config.toml
crop_scale_min = 0.8
encoder_norm = "layernorm"
encoder_activation = "swiglu"
decoder_activation = "silu"
loss = "l1"
beta2 = 0.95
max_precond_dim = 1024
adamw_lr_other_params = 0.0014
max_grad_norm = 1.0
Rows from block 3 of the encoder of a small model that predicts nearness at each pixel, named by matrix and row number. Rows with one number within an expert belong to one neuron, the router's apart. Each number is 128 + 32 x the weight over its row's rms, rounded and kept within 0 to 255. All counts start at 0. Numbers have three digits each.
Before each expert's rows are labels from the 100 images, of 14976, where the router gives the expert most weight on average: "colour at peak" is the nearest of a few named colours to the mean colour under the peak. Only what is clearly more common there than usual is listed. The data: single toy objects rendered from many sides on busy backdrops. In brackets: how many of the 100.
# router: router (encoder.blocks.3.mlp.router.weight, 8x96, trained with AdamW), inputs 0-95
# gate: expert gate (encoder.blocks.3.mlp.gate, 8x16x96), inputs 0-95
# up: expert up (encoder.blocks.3.mlp.up, 8x16x96), inputs 0-95
# down: expert down (encoder.blocks.3.mlp.down, 8x96x16, transposed), outputs 0-95

# expert 1
colour at peak: pink (49)
router.1:100099150095106138140140123124112130116150100134142120086208122095080135164098139093151169116143102175125163151059120150115113087165121158153162140126135152156193120101149200083097092181173130162133167074143117136094082126108104184093114170106138070185100158093138076081156131137076102097
gate.0:140102129147152112171113133120150096188103113167106070107104117106150072121105109129145136169091112076139131135102161087117133170152137159142162159105140196173087118147046141109043162104132159108080189111109125153192144208114118121153148109134081143123149174130102116193136104092143099102
up.0:115122165149138187126102167178147121125185096140095076124162155098113106133132170108159110098160088103075168171107101083107153122095117176167183212166084132107059102134139163144138062120096122106165152091106136142184146130153084157107096068158130108132133105122100140153123106169147093082
down.0:173101140122083105151141143101100209097120155142159190059154185133094115116166140102120129134113175086145165106159157200111175172160124147169111113127126086168122058099147165139105081126140132122147096099122113117119131112144139169136099178111183127105048102120113080096145190114093117102
gate.1:135170137179135111139125133161128061153087071177076161113101149129148112137151123141143120158146083159127088082167154076086111102155108176173131126096190169193121125109098131141048158080164156093095211124141092074132122134117124126181179109170116113139140094166122136099123112106138108092
up.1:072164115136146137093139163105142115074148138158128055175093118099103081142156073172111131119138142131150087127127123105206159185150116134117172150054165126099095116192089139089129075129095106073168114153114105150102103132150086197156132181139171102136106142142162087119112161125127165168
down.1:135089160073079102061153111102163128147201133099175145129170118144082140160149158150115130063110230155103151102119109156123147120194138112110119111148136176083097165131154068141175161086043048156137107129103127109121158120142116109142149158143097157137137104118115157104127112141128140148
gate.2:118172142118061152106094156189116110146198122126123131170181122138104098138119082097181130128075060147050139166139117159158132097056091138163154104137136105081045097133156127149180085122107126109132180148142155134140136130155063105127103119161137114186099116131172143092152150109146129110
up.2:149143136136168086173150137094161132134067118129106101092066152132145178117155138129043141147150184115158114097114122112121123160185132124090178156088163121208216133103106129116065156138150112104122098100097103142135111148084172175126120128095158146043161131096130103157140123175101137155
down.2:123071143105158060151096112108111214143092125147114111069147165093074138146125148092148099094093103100121167177102079152100106143102170190110133125139080097154129108145136131049144123178114136120129151071144137134119172139170107138110138121163121151161068145082171113112145165127145217140
gate.3:160172193115121123083133117125131130138149157158204155165115088174064146124135104139151047140119148090095083070139098161132180108133137127101145128115157144155082108077162134148092109091124144169074119168124119143084137093091154164146156155057108156055120095120117175134156158117150102176
up.3:142124177128188121099103059096087134134113190089095089164133098117172194187131116092124093144142173091159128156093185090089145098179147109079156126098170154111152151164134091086120155126142136120090132135101148154131102093097165141147175130104064135115129137138086168163072099126163120189
down.3:113103083165035143185126154128151111128076086211109132064104173161097103086106111113126171116108122147090164184137124166163089151094094167158165158121135153160140091119105170140098106148139131129125149080155151115161090142140163162124091127141166082120111143077139098163157122174084146070
gate.4:118151161124084073118151158123165150134107152182068121120121115118082148099171132120099129166126105119150186065125131100201114190120126119142166112062132099138080159113120132059123082141123155069134187122174136142075149150162078190124072120124135132142115115170167102111173174167109138152
up.4:110098061157166159139063100141110074104135099110148110136113121129189096131060135118161124126144149134137094205134111125065116074133122168128109132184168186126175127135083136185148185125151110163109072112100136158165090134090170097158172134118116126144140168100089133145086059136096104129
down.4:105073178129140146098158114077123116078150134125148136071180143129039148139089193132135162099138181125117171191077123096122141106151153083086093106162115052117165143151143134116187131148087080153196147096075113104110124124136125118078148195137104082134122136143128134118156120135103148141
gate.5:122093108078178155058129127107147085144143093099129077106110153090120128190154113173173159142151089125154142184116185052169122127158177126162195160098135096170164134139138110092080121092131168078158160082124097116107100167087085140090157163151100068097125147102126162143117128139142130130
up.5:144170073134132168146154114158104101144172131063113168179174130112102180162062128120144102097143182122168120149197150115054151120158100135121157110122142167136087123155153148142148139048139199139140125179120121146149103091082101050154128132160161108098101100165098104106102096100121098129
down.5:102113180130223120106109109097167103163131100085107040155162132067108119159090141112101134126154142117182093141070177067132121127167142060092145098129140139118138175186124110073125165119135118098139160166088102138127130130125088075134139172110087119137145154175137155142105105124159144190
gate.6:121120080181107123171107158126132114068096125182104122085120164140149106110098163112093158163149107156135128143138136161117133120137084158188088154134183097153168100100098181159132120194196077116124108091127106140129076146134170178147091155106172092155091138106115077108170103171049100095
up.6:132127159066149117093159086126125144190162129082161132159139095127114152154139102147164107081103149099122124124126117108127116127115184096068161098140074157117105164143176074104127153066071175161129142162123149108153168109115099054089176097132096161085171121138148178139094150081202158161
down.6:096127071174104174114202135163163136092115112105147129173115130112198084112115096148174135144136140119126079099161153107129153174146114087164150139103126147112084112098137121200100093088100138121112082197152082128153061135145090082170127151146182135104112114197079150142116145088102102091
gate.7:112137129135154122115100146107111088108175118106070074153079141103140108135114108173114187173128079143138116119125161058183140131097108110106209124078111071116111112192079115111133120084073172119201164150119132098089120127100134197129169128128168111111132126158179153128105170165129179128
up.7:169139132164100118134096159154135090137144091193093121091103152144125160186131215101150131112148108163138091172121185083055130101129138213154147161081124141145111084145105124115103114117154133114138183102133140133106144132130129089126083104210094131147173055121118079072156091125136130116
down.7:145045091070079117153113114106140162171128115138178117114162129197140114139142105189139136107119163064078130128121116191103125133119145187182104149160095166079058091114157109151147160122138093125079128102157138147168090133175120083107124161154154140162065136083121130106119174141132171105
gate.8:086141130150111090152130184141087170113058076146065145148126200134111091124137133112085095093108125137113160102126095194069179132118075155144129121074089133121142068191169169104124135141126101068115134153123075135152163115147079123143119135164160149119106100145085090138139134179159170172
up.8:073102122131121111144167121167112214112068092134063161145116128115133100158114176102106112087102115141107149115100108150094124138108100128217124112114059119187165106146139112066191160145145144082190173138124090143122112114164135133112126106157164166168108114166092116143096132187131157183
down.8:108153161138151099114066166112093070169185184151101132187087118091151099127138107075139152149117124131149146129170157101171101125074113111136117148133171131093168149137065099137083197136121077085119117195141136122119200137114160161128149138105078133104177114167169136152091139152063119104
gate.9:127133143106113148082077150155144087194125121187113162121057150185062158084137136121089096133104143157113101084139155129141052129118053198144128141098120153098098145074121109109076156156101143099103086111169169150139168132165166171150110117120127180105155105117123146159169137151094171129
up.9:112149165117122157141063147167176141160178109139124131163094159117080175040135103127114123150125134092112163145146200153208113103119051110087167118141150119074124135159116096104094109143157146069135182119123149097111170124145115206144104175115073120142120126098197139120125144129127102138
down.9:144147156162130182177110163181124177078126190157107162065119109128138146110168142047153116082084138156113101166120080167081135138109098138138128142138086155139105093138160130111160067131082136127166102076125160116129196108208090102161068079130144133110108103130114093122175133121155131135

# expert 5
colour at peak: pink (56); white (40)
router.5:127110079175130149133115079107150141126116103181138101131112144157171141104149062163192129102112112114101103118088056137077093116128143192126115116130123153146122120104124080143114206048139172178144159130112124145153137163093167108133138117127178129076137188088087136203085151113183125104
gate.0:156107085123085113169072132156154160158095111159150106117113169144087125113140107110123089183110109097092104145125092156120143120097108207081171152120135143127065068158114187161128138141144152147082132068106164184157116174142194162109071176136141120122087130109180079117113123114165186112
up.0:132148172159084150106122177182132128144112118101145179127130205133150138085102148154122158141120127137118066115141124136162169116097110102138110153089072092107104118111161145185089114105115158176118132170158165075106175094139156094129132067110172168109081026178123114103135202119146122150
down.0:081105187126100154099143143128178112213132103125148131172112117108141094118118146217186108106129167071144085087155062081173163134135149136105097145136108123124061186159147116119098165078137094118127134179112104114157154108151084064136124096150092137113134127163099178112088114146172139124
gate.1:146085093166175067137075072078118159104145104170158090106146143102137162118145088140136103110142127071081145116061138099106105088106149124193118115193144042121129126162091096125176144128098111133144177097141144149116144172156132131137150173144123133125103180108084182200148143141166097114
up.1:109123080140142092141109069105145135095126068146130093132165133148147147117123060188111131104148126070072160110077134151143128120112125096192142107179127079106093154129128076122169125072132139158132229115122137120140161145141086106126137178126122118120100148110117197176136145167220095142
down.1:116088089102139184119119119094135142156121062102149074115136161085099155143098127187105159172127131157070134184074128120148178076118136166122150217162136103127131099147120152122163176155127107150170129100054142101174090165112171159082126151144138050134127151102146127117099076152104120129
gate.2:162090127091160105134112105096134118142092079168122056104143151140073104127169129120089086104154120085068187129074127159137118148148176158125123163174135117099169099156102153137141098139187111091099173071104149147140075179153071125107115160140089108129119180104126148182115089184166179132
up.2:080176111143087167143163119166144130115148145085131204139130120142188145135043126154149170092104142163158067152183108157110156116120076089152158103106111158158107158090177109116153151094113160177133097187129093091168159068117140100122115109110182123108124080134176119067137136115133082118
down.2:105122133132079099122159148119138126160133095075133109187166151121153078115056065161123185117131139064181124117180138144165157159153104086164139114080119134120079143110123104138113115108156107088137097207133104101147102137180079108175145190107156115166123144166134123070151200118131127081
gate.3:118086064137147131150170094113157145125133069177154129100091116153162135112094109123202163140119099115150085180144083134105076108131156157124133126133118157152166097123095140172153187146199157166127073089124103131145076159053169116100124141101143101098152182090135122106132040122105139096
up.3:157148097134100136160103156156169108154091126133108140102065143153197134141088099136138178153083130152137105122174130151104104139121097169170173179061174168158087105135113161126101218088136199123122115082128105135164138132065141115133118063148181130099149107102112072086093124114109135103
down.3:118082103151129151160097148136167109062118068178119081117166136114102081049172135131092152162182129121110143130095106138166135168138101129102119130138126125112104126147070163141136051190143101120137164118151095134102117180168134189170094165122130110187084186087143070151146115169104112146
gate.4:124156052183097145168180147171169056117089106154162088139103143125161109065071082140111150136200136104084047131128069145158162132138083148147177179099149164149120114153083193151113116118106138155089086117124120112169107144111144112152127108126155137141178116120140107127127091133130095114
up.4:156098198092105147109048150136091205140110204109110171090137159157088113114170164087146089141049101177125157121143122181112111132096126153118074129136111090123091093057153153147092140165146091110100160134125184118119151110167160133128090157107120168143089087156137096136150137121127151130
down.4:120132151111112117107197105103173111181158079126099113112131156076099182139105110193124139037108157106133081134117092143155118111156167102096171149158102106135151131170170125110139140069138092130169081119088129095167105107146113108082150103164149134072134156118137175143092106149167227145
gate.5:098089130102144129130075112134130115064108166147145139195142089056086172120127131129077075186178136085106129133114150121168144135103119136128076125131120146049149133193124125121228092171119087102083110134120129154113156126138164166137097176117102137184112147149183122147121104116128107183
up.5:097137072138139127140200147181159112107100091122131138090122164162161076137082125111147141092085059171085081151138113116149108181094149089169160136162098109173135157087153164190113106138088144173121107145156123100178131134141124058104181066144146167069139108128105134140144086117124139076
down.5:196128143119139096084133121061122181115157160103180110117139125124135173126136099154138088112099189077117128112104141169072214107167158121136099154077118135115114099118156076174151201085143104118159084120119084131141161114110136132126161207129083136131098111122088186117076154109167124134
gate.6:104113115148137122107138133089095154129167088209131090145137175144094124084150072148094087105093110089070173076092117132154134094071137165124130154124141080108105091105109102123125142084126128161207172117131128112158142177136156200122116147110130085069107163124113165207089157157174120136
up.6:106120086123144110109177103103108137097193078166146076152162176112107126100094098150122103080128127064055151122066114139117167101092163152132158140175107090124146098118131102092169137110125124170170144141089110127172124160125144163107123193125152080078125172075125198192079120135155110129
down.6:128091087078182117124131077101091128073151111125133039142158110148142173174105127079126161171125106177094116169084144152086110073164142126131144193152141161136180113077108115127181151159109116156110092116118112206134095165088187126134162143120152089126169167090108121124121092156103113150
gate.7:130186116188115133179073128180124089102078171156113137109080129151176178099164098049137110126123099133109090104147129149112095151119075145094108137127130128140121146108136154182089115119106159124076166117174189171139168129104167140137150084104155177094135060104082123164157177123158082151
up.7:165109162114052162096176149104154127163150079137105127109133190114113050118167107221085186120069140107170157106157114117157143145137162138133169100139127125119103098129112141092085088084163116127190143110112099088132115165148091126137094144112169095108095162119156106145098155151084164070
down.7:149107154139160109085123106140113141109158158082108146143189130124100092168185136114148097083156142144131135074142113076114102136121136107125088099114092120077082156098172078179122081085053115146142130150164147093133144146163058088136143104154115167120149124188107173175163166069193175148
gate.8:181082221124139099084127129056124163145173115162159105108124130064127135125202124142125182135073172134177095091121160112132133072156107136142084204095149108120128141155115079116139151137073105103226132103146161132094138140141135141102144114111124108134167147155111116124112176122087138106
up.8:141143176127101122099158141116107186138127075109131170105135166147139082160112169142138148107145159123133149134112106169098209134170179099198179081130093122168148101085176163147131144113189073141086090177083099083061086078106100159126100146104118150127073096130139115096126121146123152096
down.8:154107139111153071191155126042154135092135111178115038100113127123138170139128126128136178128110114075113190131117145144113132123174143155098151130185157111152145082152106177120129119141207143110150139070084106146157124147074198149080134161103139115103127171065113120126117101164122100102
gate.9:104135166143214117130069100081144104084084147161115126145140107088088190156199118148081085175160149159121157079094123073089125129156112149151085139154121189151138200158125080087107164131118142128161154102084111164122168110086103142121162147141147088118138144069118144134116078117147129152
up.9:148148168121172130063142133108148127135193118132119115204152095076134158175149164153099128160101166156142077133141134093085178119164135172138116135140104168162159141108152050064109164103103111127168063169063107101122124062089114129130145142128130091079172146125121142097114127069089140114
down.9:142117155126132063068159074100060109143135125088106166154156128129097159118069119128117094087185159084181094132140136132093118146136171115116153079109096134149096147150150090096139143040106156122064140158128125126145094137157104084143190117118120118120128168181143186166151132126175170191

# expert 0
colour at peak: black (57)
router.0:101120132153111098157092099073107134182126130121135165131022084121176177175132083146151166090090128133118077171150136120125082115145126137146145102099147157148100165142145138100089168110143163127198140136157177145160088094145171201117174056117179137102156104109087130095111111132099102133
gate.0:067155085086108152121078128149143071117112157166112157161110091165103128131167069191092108100082128147094127127178111178191105107133087103166115153113174152089077163150101114094146130091183127079163155134174184136116138130142119139179118119164145083175090132111148132125094117204124118154
up.0:079065078091122092093208104080144065152137124142144091194150136138064074089112093150128102078119155066130137110137135111189134151141168134119139086121157128132107159139114106073127108096123143120096133155135134113142115197134131097163138169152122048122145200134157164153096127152124163145
down.0:168070148129062076143186145119105123171123086130101116108170159144123090117102128138126155107132123081191147133164103123095150153136138165140137117130116163145087095172112112115172133093123108089106048106139043136149080184178093091141164113136132145168128227148131087122147140140113171094
gate.1:165148165107144131126098079122146129109162146151198106145135110163124172119175098118096069170141149076108087119089135139132162122147128074105112092149170112111150112101146151172141105167156115169105084162100088129145083113108192193121140174013124125070127129109135139121159158141135072175
up.1:097100113137065154145180169156125164119126102138108157104164156127136101115082174096181179065118072152128186185154112121148065118066146147107139117180098084128131108108112134148107085121101144159173166107154187097124153158179093088103100101185128139146118144117132128117111101098090156055
down.1:192143179124107072084131102130121170167123225076138197122153131112098148141136112073150049077118134120156141115117148140091146115125177161107141071134145123117135114142173104084160129124083163118091102106113139152096173097182078107107125139083090168118120093154143154140153176102135149179
gate.2:118174080144197156160095107173084131137151157110106144143091091066142115190182121112120120180131104179091080151109089059112143098090149127141133131101130178102185148149114117114153182175107133150095087113114162167133183113067088167123099092109096161100184115139162144152107091126115110125
up.2:075114148131065222130122093148141130112075164175158143126117110185151130112106103157181108151101086152106091182158087181150103123152107110118094133165137081117108156096138149119113102149173151172149199145150144174080113079109145117094149116081188113158078116093104134082134165134092101146
down.2:134122088114154106189076157146178133138106130197154107075099157131154082132100150111111153159092099125129114160111102114080093135134129154114108134139126139154160083120082190138118164196196125152152150060133082170161173149095182108127102142135158147133105114057121044092115111135114128077
gate.3:077090078096152119114180117107108097111152087150119091151181193098081126126113153132135149084142122052099146132094113149083138117111159134149152097186105142134174114098125119137143143166179100153135121132092112107138126158104164090137107206129103078130123195109162150184127061176102150059
up.3:188169069136211122141085133172125112121139137050114147124106077106185164194144161127113122135153136174071119113114154093144146108068143104139154165075150093100157132130131147164131146106088141152084119133116127086135175138104125152104096084135105186071156069184126151173123133137159089129
down.3:064075117123101207095171115137162141131144136118147123167189142148117083085131120169167095129133124091079081144154065140133095143149126145089091142129097140118059172115137061136194096118101131149172155149153114153168087151176085102155121186127155089170102167123138165101122131091138168143
gate.4:115139142123161112138055114091123136096142135213154143107106115167149185137132155125170112146149117102155138139130092177053118065086152156131061131143144127149144091073126167104109162173192111165156147105149076132100059089108204154134110130089128078161078138108121120123168152124097124130
up.4:110203066161150119169097166162113116093098128140061136102082151102165156158108144081108145186130073200126105107127112143093141160137118123186169120074128143151185105134108193138077172164146131119120121091106108140104136108094138181153114095150146156154147069110120082130131075173097152129
down.4:150159156089095084178135149156162099113114110191092096113157146150067090146104118138067069118117090138140176132104094165152120160127146176130136080155157108111090125141123165074106087125154109108082159116098120158113134156169098131150076127109185145154084122078146089124152190175180179181
gate.5:077108103133116198105213161141109115116197082180138123171156147085094140126158157116150102130097108130103086157116079120105137109087130119138133165155090036081124068136130154163146098158125116172156157176107122106148116172114118168121077162118108070094083162142145112146119073115107157116
up.5:085151089127104153149128159154064190216119157077132119140122115119154158167124152140144090135071156155082076137126145130079098128146111199108067147124135138157099113159097112087084202110149133091144159133121114172125140118113112059175171090183157126160106115127086090132098155137097155143
down.5:081146145141124168218150127158151152083113110176121061126079125127124127098082174075116120163100094122090196155108107128166092158149094127063127150175165142169145167130103128163141121155154100146130177104084089141080150120086167135119080138072103138081130132091165109133177100146151107170
gate.6:143170126137136103155073122179124092153094158197133203106090117179143153157111169116082091153116160143079100072139091140144085146110101118183100106153144161148137118086144153174127155158174115113062157122163179136137169086113144156133115089102137186106120057109119146140162092161104081160
up.6:116107143137101186093188149111140155112155100081133041156165154092092087086151095148168157121149113115160168162115167117112164124120153140061148140119103110110143117160099120099119077104090126158174104130097076127114088196131110104129114177157111071141136207145136089139098179105158167078
down.6:114076130119123058178147102089090164181136143115117144125155099176117102138093105138186150061102136079118144139181077133120106106119130092117110111153107129145107173124170060138178173070111173147151124144161132116172148129159118069069155146116100134092128167160186174099138134134161198115
gate.7:085142058148171113168101158161107136118109117063081129112082079130183183167105125097120147148092055213126090173139162091129099137127115102141166190078158122114144108160117130137136188154094150092128124092143125126163106124153129147105169078192149164140145119156098135088128073137101128134
up.7:183117156134159068134096121069116164121127141038085084131100133102147173179133111114071169132113157118167163117138222105158161109214116078160190140082157107106118127187113096103102144118101146075157159126107146125112110114135114163129142136153128129153120114148077133119081142170112101127
down.7:141113165140173098092149124080128161127151186100152161132146102098111166170161135083202108042110121114142109161165144114120072123105169111092121132180144066116182144123148120134096116107091138158135101166146213066129149111164106116087130120147066153079126114168113181125133139087152155094
gate.8:129172085119122126119119106184183088112105097162154144127112117123113111101122149166119095172228123145052101124052109135131140161096121130122146142069105117163144131081171157114148133148075107207125098113111083119095141132154154162117118130135107172102164091096181150120188145089190133166
up.8:136141141137115161172119162139115183149138147108137113137166201150095101097122121109139115113123118088139161139184073176118157159105120101146128082153077140140108069124127202183080083128184151129139106099103117087110141144131109088140059153114160075107052151117176060151172123113097161091
down.8:112139178125164147064142127123101131114177172097192158143153115111104138142156135110153062060125142102182071149159064155098144121102185107060091115159098136135115125115148096112158115117131132145160100171157111147096171074158124059128155141130114148157101111157110183066116155069161162134
gate.9:109168094122123187131118105179122139122119133168149183108113126136147139132122154123198084150138123147098112111121092158119095137069143152161091108152118134167184111031159149178133133176174115199102097096126107138097159099090184130116139100097143146084134094052139124139196125059124109108
up.9:070153116173180085156114108122069133116114155122087141119052064136203184169084115074164124142104100170117120147127177121115070127120112116141141168104171130178174162130112131136101189146132140106099158131170131150085124116095146200121178075140145162112166101120089128113113091106121099138
down.9:133122093141127125155084139153144108111071109162098089066110177129106072124083156137048154165142138158147159144064144109116150178132115179168142127116146118167141103147092171069111123157128133055129153042110100171141105167110120112157149098183176139166130137090135084151111120186093108128

# expert 6
colour at peak: black (33)
router.6:145128135077080115129173084114156177140125104138108119128169147123078184139127132128101157091122161127122168133077097180091146120181166100140173117139132134198199110104206141059139141168167139176169089125076161150145068097128115141075100150100128116154169142101157135083157124168097136133
gate.0:104151134134129142101105156165107052109113184155108158170034076123124146128139075143113085171153107147114089106188151117174118080125093142106095098082190164129127122146081152156146112153159100146116107170153119162108111129149192181169158091079140121115169123127091113105130142152081068159
up.0:138141134117144132100145153114114154128111113124095145109121164092118134149110202148200134133141124156101139152080162081137152129117128100142133176083090021167170126093152143105067143124118062144174131134100092054037174093165150147127121106174066152133110086147141128153145164147138150137
down.0:169153159080085106154083099144115125172105219133119118116085129156161109159114101095130058144088098139188145145128182148085106167146145156084146090146137136114113112121106104074107129151162182096044169124128087211156126131150116098164143130121106168118122137081120081092136177120130136152
gate.1:160133133178129135144113143112140070089105150202131158129116157073130091099167072149100141178123156137158105087161119143139170148158100146134091113104157134114105112118100193196145073138155088076098090124114146146061151160101164175170084139090148143118101132153082096128168109099055078123
up.1:135141126142138137104137127141166081150188133078158143143144113103090117112144125158115142108158141126106046080148057110142141083071123107105119130178081127054074186160133099152150188121073177171114162173140156091164171135096107096122107102120140167068136134166126153155153127073167160131
down.1:130142125143128137049199099102088108120166092134160176199113063128092149130157121126185115101158110110116118098148140147128147114107144099132097092107106145145127166113125085155160145074104149160181106185156161113108138104093132124126187125108054122086219121170121206152115105118129100141
gate.2:108106097126154099117128098096091123118123161125171096128124161107092136141125103093120146123118153106171138147131198102142086113087149109102220112161076214080144116156095097153120135142081181138144066112135211129123125163123133113157131131129163132121181176116092157189150117083053118087
up.2:101162150122120117091110112123101124123178145112065109135104101123182178146101160163090124088131159156192177144116091126102111215142165143031163124080141155052183123140110104048131169129141119146129118116115131122091140092077114156134149116132118097161061154141129158127089127153133164150
down.2:128133131119124105089106096103160127206166079104153149174172160157123122148137022128138134038090145099127075163171136128142128091119129155091165132157162189121062158165100142143138144114132105103129125184117108134169170103159091035154138143144097120152131119101130141144097121154156161137
gate.3:125128137119069124090211157143183120123127078157133099118141129127140083118119142158078151132161124147102076108066150114199176101090136107133132152082101060138146143085130153158147063141105069198106106162118082097073111142183111176116146131117104172113162103138110113121139190143147148133
up.3:131111143095104105117188060098147162149120073149079085083135136148137120163110134148120135113109087157155124153053155108144117153147168107147189119115137106183192119062147081084139130153109137151189109096116099131136059122175102137092215157111142124145148128105167132125110148198136156163
down.3:130124108157121141180125157147176106102075094154136110098090132137107087107055156166098149163177124134082177117058115078190163125107099085139152149082170077171176126113085205139127129172110079137135133125109095113080100166107138163114095128139161168147125112122131115126165150156073073118
gate.4:120121153151160187097125133142132100080145155074097114151198145078099100120120172134111138121139171086182190145127159108121169169167096126100109093143115120058110171189121112093163082113124090092102169170095086116078123125124076103145084199159107109182082138168112140128105139099120110117
up.4:135096161117126107132116080127158167106099136159151153126123096184085151077120124113169105130124054120078158151128125134163081102103140104122121085182144091114122115078140067087191140213132148151154172120123179162176139116133112130104127147048112147161126137095189158119207128156131128173
down.4:181152101156079153164082178208148097118079147126103126087126167134109134104150126086116143130168088149123133139119117152128107188114066182138168108133133124127154064150106161107097039162117138099093140094119127116133096151174122133143070125163166125175082114097170059132157140162078142111
gate.5:108128058125155110166075145150119089096135137176138074099111106162103126161148131078078080121139088179138127154095126135168077192057118175103171140097162141122072161097104131133105131127127125129088170043153133179096108197168154138147160136160154143088118153097102107136120128166153143155
up.5:070149137121160160144143124136113205133143166125130175154123120115125122129150140103220083124031081150115107145178048121098124116120129133143080166146113132169194078115144120135103150168140155113162109199151129152135138076116114134124083148089089135102092115164176111108186102104096122123
down.5:074138085124106110133199120144153133155154115138150114111146060210188111134110089103157123114097114165129081116128106169123094151157148084198157081098151162153145162103148084142108125117182140151082161143176113168095106141102056115123145135119143182094199121057135146088125144148132138139
gate.6:126100129104149133111139083124135176107106109132084117108173131133083176145128193136119123124175104156124175165054147130153114120141145097107152088167100052168208120085165073093186081193111121153150144125091123123102094112186078135095137159113083133155116127119164137112178139166146166167
up.6:137121097116113096172102094111091156166136129156109133104101134158148192155102105107144112129079127138145127139147109205065091109129151182141162133139159198193165074100131125122112214118170163131143096071118125170200124115089171120138136115120168091114145153071141130130093068151082142106
down.6:117136183087143107078169098104102133175148156091158130133075093149099178156142109115170075089097110126117108134140091110157078137115197058102156127155125140128161165123149081114110185104085142173138132122143145131140180099105133078085174093097081163073166138136126191160128102112178144173
gate.7:134088132126162132086192113106082113092160081135180145141083070124162146111120134149174134146107087126158046115146097111086141088139153118088127152102113138114122132169135105187077196080092099175167131168157131107134107100133116125125131108112121141090187130209127180145057077117122152114
up.7:118117132115131110090149109126102064160123149183172151144088090184149133104132065112152100133079093154169067073152136114140066155131163141147123108081152179110095107077123105148106203077095140135139161127169176151139123132116195129144172079123156132089192127133124169158105079143106136165
down.7:107150150079097109143153119123110072141141084176107107137066080141201151162083099104164149137100108146119166138125182143106081057125138171108145215148162163123102131121112148103048153104112097133144161157142137147138110133099150175129181116143170117111211142087060142126112108132136108127
gate.8:117125127154153135170095174101149130117114178119083134117133122076139063107178112127129140138125151089143165107182189075156181190113099131183096132131152103125065106234113125121158109119150145006147150096148146127106141141107118133134129139156127113190076163123114102141126131147120124106
up.8:131106093096117155166088126108107172113139128107153155115171148146098128118147133106162132088104093105111158184126149154148138135143132133155085122208114045109150075156156121117212059193164089084129150116114170144116105124164061134101081203114114117154078149104160145091167127141093144116
down.8:138153080120143130173105135166170098118081095165137079099055112162154163124142086101103155168129087163072109146087135151132097134101111194148175183085153160166126089104097183109037113142155128113088144108142108147134140177108149199126112094129134140142159113104113102158122125199162105120
gate.9:128112106122123163132097142145129124130148164152208191157102117141115141082161103152164123159113084099116053130207130106144106056088107145100035122127126110150110102098122146212143144154130075139157130168164089112107135135113204144121114126105100120085128138140147117115187113069096137095
up.9:095133130113138114153133111121142170141123081109076068123106113103156112176136146090109109096164135159149143172050150160097133179131157102121222150106114133092147118168125092080117154107058118110164070096147136146112137100173102156132196114171091156175142110125128145117052168148157177161
down.9:111157110143084141192099122164134102109114116164066089098095151140140127114124103075156099155088056108151152150149124139109098170124120153110178148078122167118063085121115159102099092138169201100088181105166112183136068170122148186163103157152193115119109166123100094145129098151147141135